Rows from block 7 of the encoder of a small model that predicts nearness at each pixel, named by matrix and row number. Rows with one number within an expert belong to one neuron, the router's apart. Each number is 128 + 24 x the weight over its row's rms, rounded and kept within 0 to 255. All counts start at 0. After the name is the row's rms in percent of the matrix's.
Before each expert's rows are labels from the 100 images, of 14976, where the router gives the expert most weight on average: "top examples" is what is common among them. Only what is clearly more common there than usual is listed. The data: rendered solids tumbling over patterned floors. In brackets: how many of the 100.
# router: router (encoder.blocks.7.mlp.router.weight, 8x160), inputs 0-159
# gate: expert gate (encoder.blocks.7.mlp.gate, 8x32x160), inputs 0-159
# up: expert up (encoder.blocks.7.mlp.up, 8x32x160), inputs 0-159
# down: expert down (encoder.blocks.7.mlp.down, 8x160x32, transposed), outputs 0-159

# expert 7
top examples: count: one (83)
router.7 127 [140 149 128 144 145 154 153 142 158 155 120 144 147 136 141 141 134 157 149 147 175 137 138 135 157 144 139 147 155 132 153 157 146 138 137 140 156 149 137 152 135 157 150 127 153 139 121 143 161 154 190 153 158 134 150 159 155 154 155 146 163  40 138 137 160 120 138 149 146 146 146 142 138 145 156 143 154 135 113 154 157 125 140 153 128 161 148 140 144 150 123 151 125 152 142 140 128 148 133 138 149 160 128 153 115 152 133 151 136 139 137 138 121 127 153 147 123 146 135 156 139 150 121 146 128 141 157 242 160 129 160 131 147 145 154 139 119 155 157 145 139 131 134 152 148 158 134  38 138 148 159 146 133 151 158 140 151 144 149 152]
gate.0 046 [126 128  88 132 126 118 102 108 161 134 125 144 120 130  99 111 113 128 123 140 174  95  90 131 117 145 109 147 155 149 138 190 128 152  95 110 131  15 116 111 106 112 102 132 118 147 112 142 130 116 181 146 165 110 141 150 127 129 144 112 116  99 139 113  98 136 116  76 127 102  92 118  93 131 145 149 134 115 196  84 145 154 100 121 129 131 140 128 139 104 116 132  87 129 136  95 120 114 141 135 161 114  97 114 144 159 109 148 113 132 125 104 122 128 137 141  92 110  95 147 151 103 109  95 122 105 177  79 142 152 119 127 125 122 113 134 135 104 123 130 105 150 147 145 152 140  97 138 106 124 110 127  76 143 164 114 145 127 168  97]
up.0 044 [131 143 146 112 143 142 120 125 114 171 133 135 133 144  96 114 147 162 114 158 118 146  89 100 137 146 135  91 108 137 148 156 128  70 122 140  83  35  77 117 113 103 131 135  92 146 114 138 152 131 208 111 132 148 104 125 122 103 127 118 111 131 131 133 115 143 144 101 128  91 139 106 127 133 129 130 127 151 197  88 136 136 125 107 128 133 111 108 149 114 132 112  93 142 110  91 140 146 111 144 140 108 126 119 132 160 150 119 140 106 128 113 158 115 172 115 148 129  99 107 146 119 149  75 127 112 186  59 100 158 163 133 107 105 119  99 129 134 131 154 125 115 144 115 109 121 117  92  96 109 139 127  96 123 152 150 114  97 132 127]
down.0 055 [128 113 115 135 126 184  84 139 149 123  96 142 125 116 144 104 133 137 122 150 104 104 121 144  93 170 167 126 109 166 149 142 144 117 174 144 113   0 144 144 117 115 127 155 123 106 126 126 126 123 200 120 111 104 118  85 136 116 126 128 143  95 153  94 154 120 151 125 146 107 141 136 109 154 146 150 130 143 216 149 109 145 127 128 117 140 132 126 113 138 143 119 146 140 122 135 131 153 145 148 120 145 124 126 149 153 108 141 136 116 142 164 112 116 147 132 112 145 130 126 109 143 149 114 139 154  99 126 106 119 123 107 126 127  95 134 107 126 138 126 133 130 140 132 118 128 143 189  86 147 145 140 162 160 133 131 106  98 117 114]
gate.1 046 [132 122  96 118 189 146 153  95 163 136 124 137 164 153 108 165 120 138 138 117 150  96 132 138 134 121 145 128 106  99 134 114 149 147 104  89 139  87 120 103 138 143 119 133 115 116 108 115  90 139 180 103 145 110  97 125  68 106 141 128 157 154 149 154 125 106 123  84 168 103 162 132 161  89 128 123 136 113 157  89 141 132 112 169 120 134  87 140 128  56 103 134 123 128 125 149  87 126 135 148 127 125 134 109  99 118 119 138 100 161 131  98  99  95 134  93 121 154 121 107 121 125 124 148 121 123 147  86 144 124 105 126 150 110 132 128 124 157 148 144 141 152  84 136 118 121 119  57 148 145 136 141 122  46 126 108 147 153 103 140]
up.1 040 [167 124 120 120 188 134 144 124 112 111 125 128 171 128 126 174 125 148 114  97 162 144 128 122 141  88 112 125 128 103 139 118 116 122 107 117  92  82 146  66 112 115 103 133 138 109 105 135  73 121 173 150  97 142 125 152 126  98 163  99 140 162 112 117 137 144 143 110 171 130 156 115 124  87 124 138 121 118 106 110 118 141 123 188 138 149 122 149 118 103 133 131 145 115 131 134 122 130 124 171 128 136 118 133 145 103 119 133 149 143 140  98 112 174 139 126  88 120 133 112 118 117 139 137 125 155 162  80 118 132 115 133 111 128 127 163 120 137 136 138 112 143  52 132 128 103 113  40 131 121 141 121  82  55 148 142 126 146 170 129]
down.1 058 [162 135 160 108 107 137 149 144 144 132 124 133 132 155 135  84 100 152 153 117  76 152 137 121  96 143 145 122 120 159 146 139 119 136  98 146 123   0 151 122 133 173 130  97 144 150 102 153 164 113 192 133 108  97 129 111 120 138 110 135 112  83 137 152 166 101 144 104 120 134 120 127 139 158 116 118  67 144 198 133 124 118 142 102 152 124 112 127 148 126 131 121 134 138 131 123 132 129 129 114  96 121  85 147 116 154 139 142  92 144 132 133 123 139 139 112 120 110 148 150 131 127  83 118 144 152 112 153  93  74 146  89 109 150 111 147 107 151 138 119 131 154 110 126 144 122 148 162 140 121 136 140 146 143 141 130 131 124  99 128]
gate.2 161 [130 124 125 131 143 141 113 126 125 149 127 126 135 132 131 146 125 152 121 110 150 125 128 120 122 104 130 131 141 103 125 167 108 130 120 126 125  46 139  62 134 133 130 126 141 132 133 129 119 126 224 128 129 134 131 126 120 126 223 122 110 171 130 144 132 123 126 126 163 127 147 134 132  98 125 122 129 125 178 116 115 133 123 156 124 116 134 136 116 120 124 132 120 134 133 130 126 134 132 126 120 130 120 125 126 148 122 127 120 135 125 134 129 129 136 128 124 122 139 125 122 136 141 137 121 127 193   0 113 120 112 134 130 142 129 138 128 127 138 152 122 121  85 135 119 118 130  91 137 129 145 139 121  44 131 132 140 138 118 132]
up.2 145 [118 124 131 130 158 140 101 129 129 120 124 133 139 126 124 154 135 147 118 115 138 129 116 126 122 128 119 125 129  99 123 154 120 131 122 127 122  45 136  73 132 122 123 135 119 134 123 138 107 120 216 116 123 129 125 137 111 119 201 125 126 178 137 138 114 132 113 132 169 126 138 136 123  86 132 127 127 120 156 116 123 127 132 159 125 128 132 135 113 104 130 125 125 122 130 131 135 135 128 143 127 125 117 132 125 151 131 125 118 123 134 140 134 127 147 136 130 138 123 109 133 139 134 129 126 121 187   0 125 118 118 157 126 122 139 131 132 147 125 166 132 120  78 126 121 125 133 101 124 138 138 122 124  48 122 119 138 136 131 132]
down.2 087 [132 123 116 138 116 137 128 158 146 134 140 117 148 131 131  98 135 136 143 125  24 137 154 117 119 114 125 148 135 159 141 179 127 136 123 121 132 134 131  77 149 128 136 116 125 142 107 138 152 132 173 134 137 117 123 130 144 124 202 114 117   8 143 150 137 111 144 129 103 138 156 148 138 157 105 125 110 139 108 138 105 123 128 117 139  94 130 135 149  93 132 138 145 137 140 120 132 144 121 110 116 137 111 123 138 141 121 120 137 146 143 109 111 106 135 145 134 144 118 146 130 128 126 130 133 128  48 223 121 115 117  82 136 126 105 138 114 147 141 107 137 132 163 141 135 141 135  81 122 134 141 146 135  56 125 155 132 132 118 128]

# expert 4
top examples: count: one (71)
router.4 125 [148 150 105 158 138 156 152 152 150 145  99 117 149 149 147 128 124 143 153 122 115 113 147  98 147 131 134 150 152 130 152 142 106 143 140 146 160 130 146 126 149 148 150 101 158 138  95 147 145 150 197 150 149 134 150 137 133 151 144 152 148 100 140 143 147  98 138 150 142 149 150 147 143 143 149 113 150 129 150 144 148 106 161 148 106 147 150 148 148 139 105 152 104 153 156 145 106 150 148 128 150 143 103 156  94 135 114 150 103 140 141 138  99 108 148 150 105 157 141 137 143 151 102 149 107 141  69 255 147 101 148 116 153 149 164 143  98 150 147 142 145 116 112 151 149 149 145 134 119 150 144 148 108 124 143 112 150 148 143 151]
gate.0 040 [134 138 124 118 169 132 143 135 148 156 126 124 145 128 106 145 113 147 138  96 159 125 136 112 120  82 116 140 128 116 117 200 141 146 137 117 114 100 142  62 132 109 113 119 113 155 134 156  92 113 156 120 119 121 132  99 100 112 205 147 114 190 133 134 115 113 127 118 157 127 129 137 131 108 114 127 120 111 222  90 117 118 119 150 109 132  99 105 141 119 118 126 130 124 141 120 115 111 110 129 124 122 103 113 125 110 152 124 111 124 128 129 113 122 144 141 144 120 115  68 107 138 122 122 126 114 237 136 116 125 107 181 139  99 138 141 129 118 143 166 136 146 111 123 136 103 132 133 120 125 126 112 123  45  94 145 128 131 123 108]
up.0 026 [142 160 134 123 193 135 129 138 150 153 126 140 103 125 122 175 103 101 131 156  90 143 122 134 152 126  99 149 154  69 124 162 126 150 153 128 138 161 115  72 131 141 124 136 115 115 138 131  63 133  34  86 158 113 118 168 170 133 124 128 155 153 122 116 144 142 129 114 201 163 106 129 142  72 143 118 105 121 123 155 176 119 133 158 143 148 145 123 152 135 126 131 146 119 117  92 154 117 111 147 119 145 136 157 121 155 116 142 153 139 163 128 154 136 135 138 149 139 113 109 147 127 108 132 146 136 113 159 150 122 150 154 126 105 136 144 115 107 130 142 114 144  92 131 137 113 116  83 119 117 108 135 129  81 136 113 126 105 172 100]
down.0 096 [143 136 129 112 125 113 130 127 128 135 114 111 129 145 122 124 126 112 124 119 139 120 145 116 140 112 104 141 119 108 138 135 128 131 113 125 114   9 125  89 132 108 115 120 127 134 116 128 109 106 255 130 109 117 131 136 111 110 135 137 117 168 122 129 116 126 128 121 140 121 112 126 113 118 135 104 121 130 146 124 119 120 118 120 112 122 122 128 136 129 122 120 112 123 124 117 112 117 119 123 133 138 121 125 130 119 124 119 119 147 132 121 110 124 129 125 118 134 146 128 129 133 122 124 118 131 131  54 126 120 124 141 131 125 120 131 114 120 131 130 136 126 107 117 124 130 128  94 158 133 131 120 109  93 117 103 129 138 120 108]
gate.1 035 [131 140 135 137 169 111 142 152 160 171 124 130 125 140 129 163 117 161 144  70 127 118 134 122 126  90 104 130 117 130 126 199 163 124 120 128 115 103 115  72 143  97 106 124 118 147 126 145  81 126 238 118 130 115 122  76  87 111 206 129 109 159 122 151 121 114 110 128 152 143 137 138 128  94 120 120 133 100 193  85 123 123 134 146 112  97 139 124 113  92 109 137 105 138 117 122 115 133 120 141 138 118 105 130 120 113 148 120  92 122 115 127 111 124 159 136 108 125 132  73 124 124 134 143 121 124 163  91 105 120 141 147 121 114 110 130 121 124 149 150 127 130 103 112 115 127 158 107 134 133 126 142 122  60  98 129 149 135 104 144]
up.1 029 [135 110 131 138 169 135 135  94 119 124 123 139 138 141 119 169 147  71 138 167 150 131 137 121 182 124 117 117 151 108 152 142 114 108 134 135 125 186 110  99 112 124 144 147 104 101 146 122  93 157 118 123 150 122 130 157 160 143 122 107 130 190 114 105 135 121 113 116 193 128 118 128 161  93 161 125 128 151 124 144 151 130 129 175 108 176 157 111 153 149 143 126 146 120 121 111 128 145 129 104 146 121 116 112 121 154  82 120 138 134 125 110 133 118  84 122 119 126 127 118 134 131 134 101 119 127  56 158 142 132 151 149 109 131 129 116 132 135  93 162 119 122  58 124 146 122 118  19 129 123 148 138 125 113 163 100 148 113 157 110]
down.1 086 [131 119 114 129 130 121 136 136 115 134 116 112 122 130 110 116 123 118 126 114 136 115 131 122 138 106 101 152 123 117 133 142 137 148 107 119 124  23 144 101 146 126 125 103 129 144 121 146 123 140 255 123 116 125 135 128 120 118 136 143 120 173 150 149 117 104 134 121 121 141 133 120 116 115 131 100 135 119 170 137 135 110 132 120 107 135 133 131 118 107 121 131 129 130 128 137 127 123 116 118 131 139 120 145 103 109 117 136 119 132 122 134 123 131 117 119 114 118 129 100 120 117 122 124 107 120 113  34 146 113 133 138 137 119 120 137 114 122 140 126 135 137 119 129 111 142 138  98 128 131 126 109 123  79 137 124 134 135 140 126]
gate.2 043 [120 121 110 126 120 112 112 104 132 159 102 128 132 138 141 115 104 159 107  83 221 124 142 123 123  87 140 134 103 138 133 163 129 145 107 108 128 160 126  92 157 131 108 106 117 136 116 144 132 134  92 133 107 126 109  72  77 118 195 132 156 190 129 127 145 117 127  97 106 114 139 127 120 147 126 109 132 118 198 111 135 110 137 117 112 121  96 132 111 117 119 111 117 110 111 116 118 111 122  89 105 110 108 118 113 119 131 109 107 134 115 128  98  94 148 127 118 109 122 117 119 116 127 119 108 101 185 223 145 111 112 121 129 115 107 127 110 135 176  96 132 134 147 134 109 133 124 129 119 118 122  81  86  92  97 124 122 109  76 117]
up.2 033 [129 117 138 107 142 124 126 130 154 130 154 144 101 141 124 118 123  91 120 161   4 130 138 143 136 147 110 121 133 137 123 155 148 150 149 112 146  90 116 114 122 118 133 152 158 123 128 116  97 105 182 101 146 140 124 178 171 130 100 139 129  80 137 114 117 132 151 133 133 128 104 112 132 104 149 131 126 116  89 111 131 127 132 118 122 134 159 135 134 165 135 171 149 154 118 147 146 132 146 179 111 153 159 128 149 148 152 137 160 140 137 167 142 158  93 132 147 152 131 116 145 144 129 143 144 167  85  20 112 150 129 140 146 146 131 127 139 122  85 151 116 129 133 110 119 114 134 165 142 127 117 163 147 137 141 138 132 136 170 139]
down.2 074 [117 133  97 120 127 116 132 149 129 148 128 120 128 126 131 126 131 103 136 120 137 131 123 104 132 113 116 127 125 106 139 110 117 127 136 129 116  26 128 111 128  95 121 126 125 151  96 127  96 130 255  93 132 104 120 138 116 118  97 136 119 190 143 129 113 122 124 110 122 135 127 144 131 110 134 122 128 121 154 122 140 137 122 158 116 134 106 137 149 113 100 114 127 135 120 150 116 124 130 117 148 125 124 124 125 105 131 130 117 164 105 134 127 115 127 115 110 150 131 120 120 146 115 139 115 119  95  43 132 106 140 135 136 116 133 141 125 106 122 146 148 129  98 119 110 117 146 115 144 130 126 123 120 127 105 118 108 143 117 106]

# expert 2
top examples: count: four (88); grey object (43); white object (40); cube frame (28)
router.2 084 [123 119 169 113 120 121 120 103 132 134 179 155 120 122 125 152 147 140 118 138 255 159 125 168 127 137 142 120 119 139 124 134 169 120 131 130 128 166 124 107 122 125 120 169 116 109 191 120 125 125 228 122 122 138 121 111 114 121 143 117 135 123 119 116 132 184 132 119 125 121 117 121 128 127 126 157 125 145 190 124 126 147 106 120 155 127 118 123 121 126 144 119 145 117 112 125 162 120  99 147 121 141 164 118 151 109 149 123 163 114 130 131 181 144 129 118 147 122 118 112 127 120 148 120 154 134 178 157 132 163 124 146 116 124 122 117 184 126 137 127 115 148 157 123 120 126 124 111 144 117 143 129 148  75 121 176 122 121 126 122]
gate.0 151 [138 150 136 134 171 140 131 140 156 157 138 138 139 144 147 175 139 150 139 129 161 149 131 136 126 127 122 139 141 101 133 182 134 145 128 136 119 123 141  70 142 124 124 133 124 145 137 150  95 125 217 129 123 137 137 119 119 134 231 142 102 183 142 141 118 136 136 133 186 139 140 143 138  83 125 127 136 136 184 117 126 144 149 168 133 121 141 132 145 129 139 140 139 145 140 141 138 140 125 153 127 123 126 145 146 112 165 139 130 145 133 140 140 136 145 146 135 152 136 114 137 140 130 137 135 141 186 142 114 137 153 180 144 141 144 143 146 142 138 177 141 133  81 138 132 132 137  51 136 141 134 145 139  43 118 149 141 141 154 136]
up.0 160 [127 131 130 113 139 134 144 137 143 151 141 128 130 132 137 144 123 152 132 116 158 131 122 120 103 106 125 128 112 114 131 180 137 125 126 127 105 153 119  16 131 132 113 127  89 128 131 125  97 116  71 122 132 138 127 105 104 122 236 133  90 155 131 127 116 137 141 116 154 111 123 136 132  88 122 123 121 143 181 121 111 124 130 129 127 106 108 116 125 118 128 108 126 115 109 121 130 124 102 122 118 100 119 144 146  89 124 127 133 123 125 133 131 124 145 129 129 153 123 106 146 136 111 124 136 123 204  84 106 130 117 143 129 112 138 130 128 125 142 138 127 106  83 142 124 126 131 119 128 129 119 119 124   0  98 133 139 130 114 126]
down.0 144 [125 133 144 129  51 135 117 111 119 116 143 136 127 120 125  37 130 137 123 123  59 135 122 132 106 107 150 129 125 178 131 132 139  90 127 142 136 116 121 104 122 153 129 143 134 102 138 124 190 118 140 170 113 138 135 124 125 143 173 119 124  41 112 119 141 139 146 131  53 130 107 126 125 206 127 129 115 128 120 140 110 145 120  74 130 117 145 112 108 144 134 126 137 124 119 105 136 118 130  99 119 118 143 123 135 122 106 115 137 108 132 138 146 126 128 130 129 130 119 137 130 116 133 132 142 128 126 119 117 140  94  44 132 130 109 108 141 132 141  47 123 121 191 130 131 126 122 165 120 106 121 147 134 134 127 124 124 119  98 104]
gate.1 122 [133 128 111 113 106 134 113 126 159 128 110 108 123 132 118 154 120 130 123 106 189 130 134 121 102 139 120 136 136 161 119 169 137 132 116 124 125 119 131  58 138 124 117 130 120 136 116 136 103 116  55 133 147 123 132 103 108 121 231 124  76 197 133 133 101 123 128 122 122 129 126 128 126 103 120 133 119 122 223 111 104 136 124 109 119  82 132 129 130 112 110 124 132 135 125 131 126 123 120 142 121 141 119 121 113  84 162 133 117 131 121 119 117 132 128 132 117 146 123  97 116 126 109 128 118 133 157 132  95 129 118 161 127 135 124 135 113 134 105 138 126 132 173 128 119 121 133 204 144 120 124 135 134  25  99 183 132 132 119 128]
up.1 128 [119 113 118 134 137 116 123 110 105 118 114 116 128 126 110 123 116 115 116 126  59 100 136 124 136 125 129 119 140 120 130 106 127 118 121 123 148 103 121 210 119 120 128 110 158 119 118 121 122 151 191 113 114 102 124 145 147 123   0 120 157  73 119 121 116 115 116 141 115 135 142 120 112 138 135 123 143 106  74 121 140 124 109 122 116 136 134 123 122 127 120 134 117 134 126 128 109 126 147 111 133 145 123 110 110 170 114 122 118 123 120 108 115 129 116 118 118 107 120 134 109 111 129 130 116 104  66  93 150 115 125 109 124 138 118 114 124 111 132 124 112 140 148 126 119 127 118 154 126 126 123 119 107 255 145 120 125 117 110 138]
down.1 137 [147 135 118 112 213 123 153 124 141 137  98 129 159 141 125 210 126 124 131 125 123 119 144 118 130 144 121 135 133  78 125 158  98 146 111 114 151 102 141 150 140 113 131 110 128 149 108 142  74 137 169 121 118 122 122 118 114 123 113 139 152 199 153 145 123 108 121 126 204 123 140 140 110  75 134 118 135 109 132  97 144 109 130 207 113 143 127 156 148 106 110 136 117 126 128 143 107 154 124 161 139 140 117 147 115 128 155 133 116 146 121 119 124 121 142 144 117 135 147 107 127 130 134 136 121 108 107 130 111 103 144 212 136 134 118 147 117 143 140 195 153 146  51 133 133 110 141  77 140 137 148 121 124 115 134 130 130 145 135 133]
gate.2 042 [154 132 117 136 123 125 130 110  81 174 125 130 150 138 112 117 128 114 126 120 167 106 137 102 150 105 128 134 155 134 127 169 112 121 131 119 150 124 154 116 136 155 106 129 138 143 147 137 132 148 255 139 162 117 137 158 104 156 146 106 185 143 145 160 160 119 136 153  99 135 158 126 119 170 141  87 140 121 155 101 157 133 140 134 144 154 164 143 125 128 123 138 119 131 134 137 138 122 142 107 124 135 103 115 121 194 115 149 113 157 118 115 138 144 143 124 140 102 130 112 120 141 120 148 119 105  97  54 157 117 142 106 113 121 120 143 133  98 130 117 126 148 138 147 131 137 105  50 127 125 123 153 104 126 194 118 153 138 125 116]
up.2 042 [149 134 128 140 117 158 127 117 116 180 134 115 134 140 131 119 144 101 151  87  71 110 138 124 150 118 125 149 174 159 168 123 132 124 128 120 148 133 123 148 170 170 148 155 155 153 125 106 150 156  63 116 158 143 147 108 146 156 156 128 147  95 132 140 154 100  83 119 107 145 169 129 124 172 152  99 182 140 147 119 144 123 158 121 103 115 172 143 141 154 130 174 114 167 123 146 130 132 146 114 154 139 113 124 124 140 113 158 158 155 135  88 135 116 121 148 127 137 136 117 122 130 133 141 101 100 177 208 155 161 140 127 114 171 134 144 138 116 121 104 137 148 153 166 147 153 124 140 157 152 125 161 102 118 179 127 147 138 140 161]
down.2 072 [134 150 115 150 155 127 127 120 126 114 134 113 108 122 130 133 131 121 134 132 106 149 126 141 113  96 126 131 110  92 119  80 122 134 131 113 109  74 137 111  98 114 137 120 124 120 148 142 109 118 255 108 127 128 130 136 135 121 116 123 100 131 114 131 127 121 151 114 153 136 103 129 139  94 116 119 127 133 135 142  99 130 114 146 116 109 131 110 149 143 103 131 148 170 115 128 135 147 112 105 129 128 135 103 142 121 132 159 134 110 105 126 113 120 132 137 124 113 133 116 131 155 122  99 108 124 126  88 101 140 145 120 103 125 118 134 162 145 103 131 113 117  99 125 143 111 150  24 122 116 136 125 114  72 131 101 111 110 122 109]

# expert 0
top examples: count: four (61); cube frame (29)
router.0 128 [127 119 106 128 111 117 109 134 108 117 111 121 122 129 120 114 120 116 121  89 224  94 128 106 103 112 125 120 104 121 114 118 119 129 125 125 116 151 129  78 126 101 111 108 114 131 111 123  91 111 180 109  96 124 115  79  76 106 125 123  99  61 128 130 103 112 122 118 115 121 124 124 124 119 107  87 112 122  35  97 105 114 130 110 106  94 116 127 125  96 122 113 115 112 131 126 104 117 138 115 119 115 100 120 120  85 120 113 104 130 125 122 110 115 116 119 122 122 132  85 125 117 117 122 106 122 169 152 101 105  98 115 123 123 118 128 111 109 113 120 129 127 112 113 117 100 129  17 128 117 119 120 106  74  86  94 114 124 112 113]
gate.0 079 [127 153 141 133 136 133 147 128 135 166 126 127 174 126 123 131 126 169 131  67 127 121 122 126 144  80 115 120 146 119 140 187 116 138 116 126 124  50 142  29 134 128 116 105 117 146 134 144 109 172 146 132 131 112 123 106  84 135 242 126 139 132 151 133 141 127 129 126 129 121 182 149 132 126 143 104 140 129 188 119 150 130 111 129 122 117 130 121 139 100 124 129 121 132 105 138 115 126 124 122 147 120  84 110 108  98 110 140 111 138 129 119 127 140 169 137 112 128 147 106 133 118 111 133 110 108 200 132 141 117 122 133 118 136 127 137 128 123 160 149 143 129 137 142 125 135 137 129 121 111 124 134 111  40 128 107 152 113 114 145]
up.0 076 [127 115 129 125 116 130  85 135 104 111 119 137  89 130 130 100 112 108 144 147 132 113 116 114 128 136 100 115 136 142 136  50 125 112 127 146 135 217 142 223 140 125 142 150 139 107 116 120 144 120 103 128 150 127 128 150 144 131  29  99 127  83 112 132 126 135 108 134 111 130 124 129 136 146 135 130 108 152  68 139 142 116 121 134 128 136 143 127 151 120 117 125 135 139 128 135 131 127 126 154 115 116 123 113 138 170 123 128 156 129 144 112 137 112 108 138 134 127 133 136 127 124 142 126 122 117  40 150 163 136 118 102 132 120 128 118 128 125 100 128 108 112 153 161 141 133 132 154 123 109 121 134 103 242 158 128 140 126 129 127]
down.0 078 [126 113 101 102 136 132 138 160 141 133 124 128 117 171 155 158  75 112 133 143 165 139  99 122 129 120 121 130 134 126 141  92 112 115 106 112 134   7 126 150 130 122 124 129 130 151 123 145 107 138 188 158 151 107 202 131 129 134  92 124 158 181 164 117 102 153 102 162 139 138 121 123 112 125 137  95 139 111 140 151 169 122 136 171 134 165 106 116 128 176 117 136 136 134 139 159 101 119 141 118 166 114 146 149 131 131  98 130 168 130 123 139 108 108 106 140 146 132 120 141 158 138 128 132 109 139 114 173 143 149 170 148 121 126 146 119 115  79 123 137 154 119 119 118 148 134 127  79 121 142 151 152 100 144 143  98 121 140 106 172]
gate.1 100 [122 130 124 127 106 148 146 146 140 133 126 130 150 129 144 119 134 128 133 127  61 138 133 127 142 125 137 138 137 131 141 124 140 147 130 145 136  13 135 126 139 145 140 137 153 139 129 139 149 140 138 134 132 135 132 143 127 123 131 133 167  48 141 132 126 126 125 130 119 137 144 145 110 139 127 145 132 116  94 127 144 151 128 152 116 160 130 112 135 146 139 127 134 147 124 133 119 141 118 128 141 141 135 145 119 135 142 142 135 134 118 126 132 126 142 137 137 151 129 125 142 140 138 134 113 144   0 169 153 120 127 107 133 150 126 138 126 134 131 128 144 143 156 146 131 139 154 174 138 134 145 132 127 127 135 126 153 138 150 139]
up.1 107 [131 123 117 107 128 109 110 129 116 112 110 130 135 120 118 117 128 121 136 130 201 118 112 111 111 127 134 122 128 133 113 127 114 117 133 120 124 251 105 133 134 128 125 134 112 121 126 130 113 128 103 131 116 123 127 118 119 112 121 126  88 203 121 118 121 120 121 111 139 131 120 123 111 105 110 118 132 117 147 116 124 118 129 102 130 109 112 119 115 132 116 122 110 132 130 119 121 104 107 113 128 128 117 126 117 108 117 132 111 122 121 113 138 120 127 121 126 136 120 117 125 125 110 119 119 111 255  86  95 122 126 140 123 132 115 123 139 138 119 116 123 117 120 125 133 123 118  93 131 115 122 126 133 137 123 141 135 132 128 125]
down.1 090 [109 117 120 125 131 153 146 114 127 105 126 117 137 130 153 148 141 117 139 130  81 135 136 146 129 143 130 131 130 141  89 106 141 113 141 124 137 144 153  94 148 108 142 156 107 120 138 130  86 116 244 106 135 121 101 114 106  82 109 135  97 137 145 129 101 148 120 128 127 120 142 128 132 138 131 128 139 121 126  94 155 115 135 128 145 106 112 135 122 107 157 130 131 124 137 116 121 110 108 180 124 135 147 129 135  95 166 123 122 140 141 119 161 118 121 133 127 111 102 105 129 136 125 122 140 136  78 245 124 104 110 158 135 126 129 137 150 155 137 133 125 123 112 133 129 115 104   9 116 130 137 135 131  91 106 187 129 141 136 131]
gate.2 168 [134 134 156 122 128 138 150 146 129 169 154 137 151 138 157 130 147 178 133  98  55 139 118 132 131 112 133 134 120 124 149 183 163 129 137 130 102 224 131  64 142 118 139 150 115 151 148 139 127 132  89 122 115 152 133 134 107 129 198 133 168  86 139 141 151 151 148 124 125 121 141 145 143 126 138 112 131 147 131 124 135 137 126 136 141 147 127 142 116 120 143 134 136 122 122 126 144 136 114 120 116 105 129 145 147 130 120 142 131 143 148 141 150 124 140 143 151 149 130 122 154 142 126 126 147 135 112 255 156 135 119 128 129 132 156 131 141 135 144 140 142 111 111 142 143 131 133  74 137 133  98 138 137  75 139  91 134 128 133 141]
up.2 181 [130 132 136 130 127 130  84 130 126  94 134 141 118 125 136 143 140 118 134 144 223 140 118 128 125 173 110 132 145 128 145  82 149 126 120 134 110 162 125 172 134 121 132 144 120 124 139 127 100 108 163 135 133 132 138 132 141 122  73 125  81 196 132 135 117 137 120 121 123 125 123 124 131 113 119 125 129 143 131 127 109 133 131 116 130 105 148 130 137 128 134 149 127 141 116 133 131 131 113 159 112 112 130 128 146 148 137 138 141 132 132 137 137 136 130 126 133 139 128 127 136 130 125 130 126 141  67   0 106 133 132 171 132 136 150 131 138 117  97 149 133 117 126 126 132 117 122 153 127 136 103 146 140 171 157 144 139 126 145 130]
down.2 164 [122 129 123 122 143 114 143 122 124 107 128 146 116 131 135 161 122  94 126 130 236 125 110 147 121 151 124 138 129 129 127  99 145 118 128 128 140 245 136 133 119 126 145 134 133 106 135 114  95 105 116 106 134 121 151 142 145 132 124 122  94 239 110 103  85 133 124 134 143 140  98 126 136 101 129 137 125 129 203 130 124 108 128 127 133 111 103 110 125 155 127 131 113 120 121 135 114 126 120 155 141 114 148 124 131 132 156 126 151 119 132 117 134 132 108 106 131 118 114 118 126 110 118 116 120 139 211  59 101 145 129 179 122 127 122 105 126 103  98 145 123 124 125 117 134 108 110 121 115 123 137 113 137 144 141 175 116 120 155 135]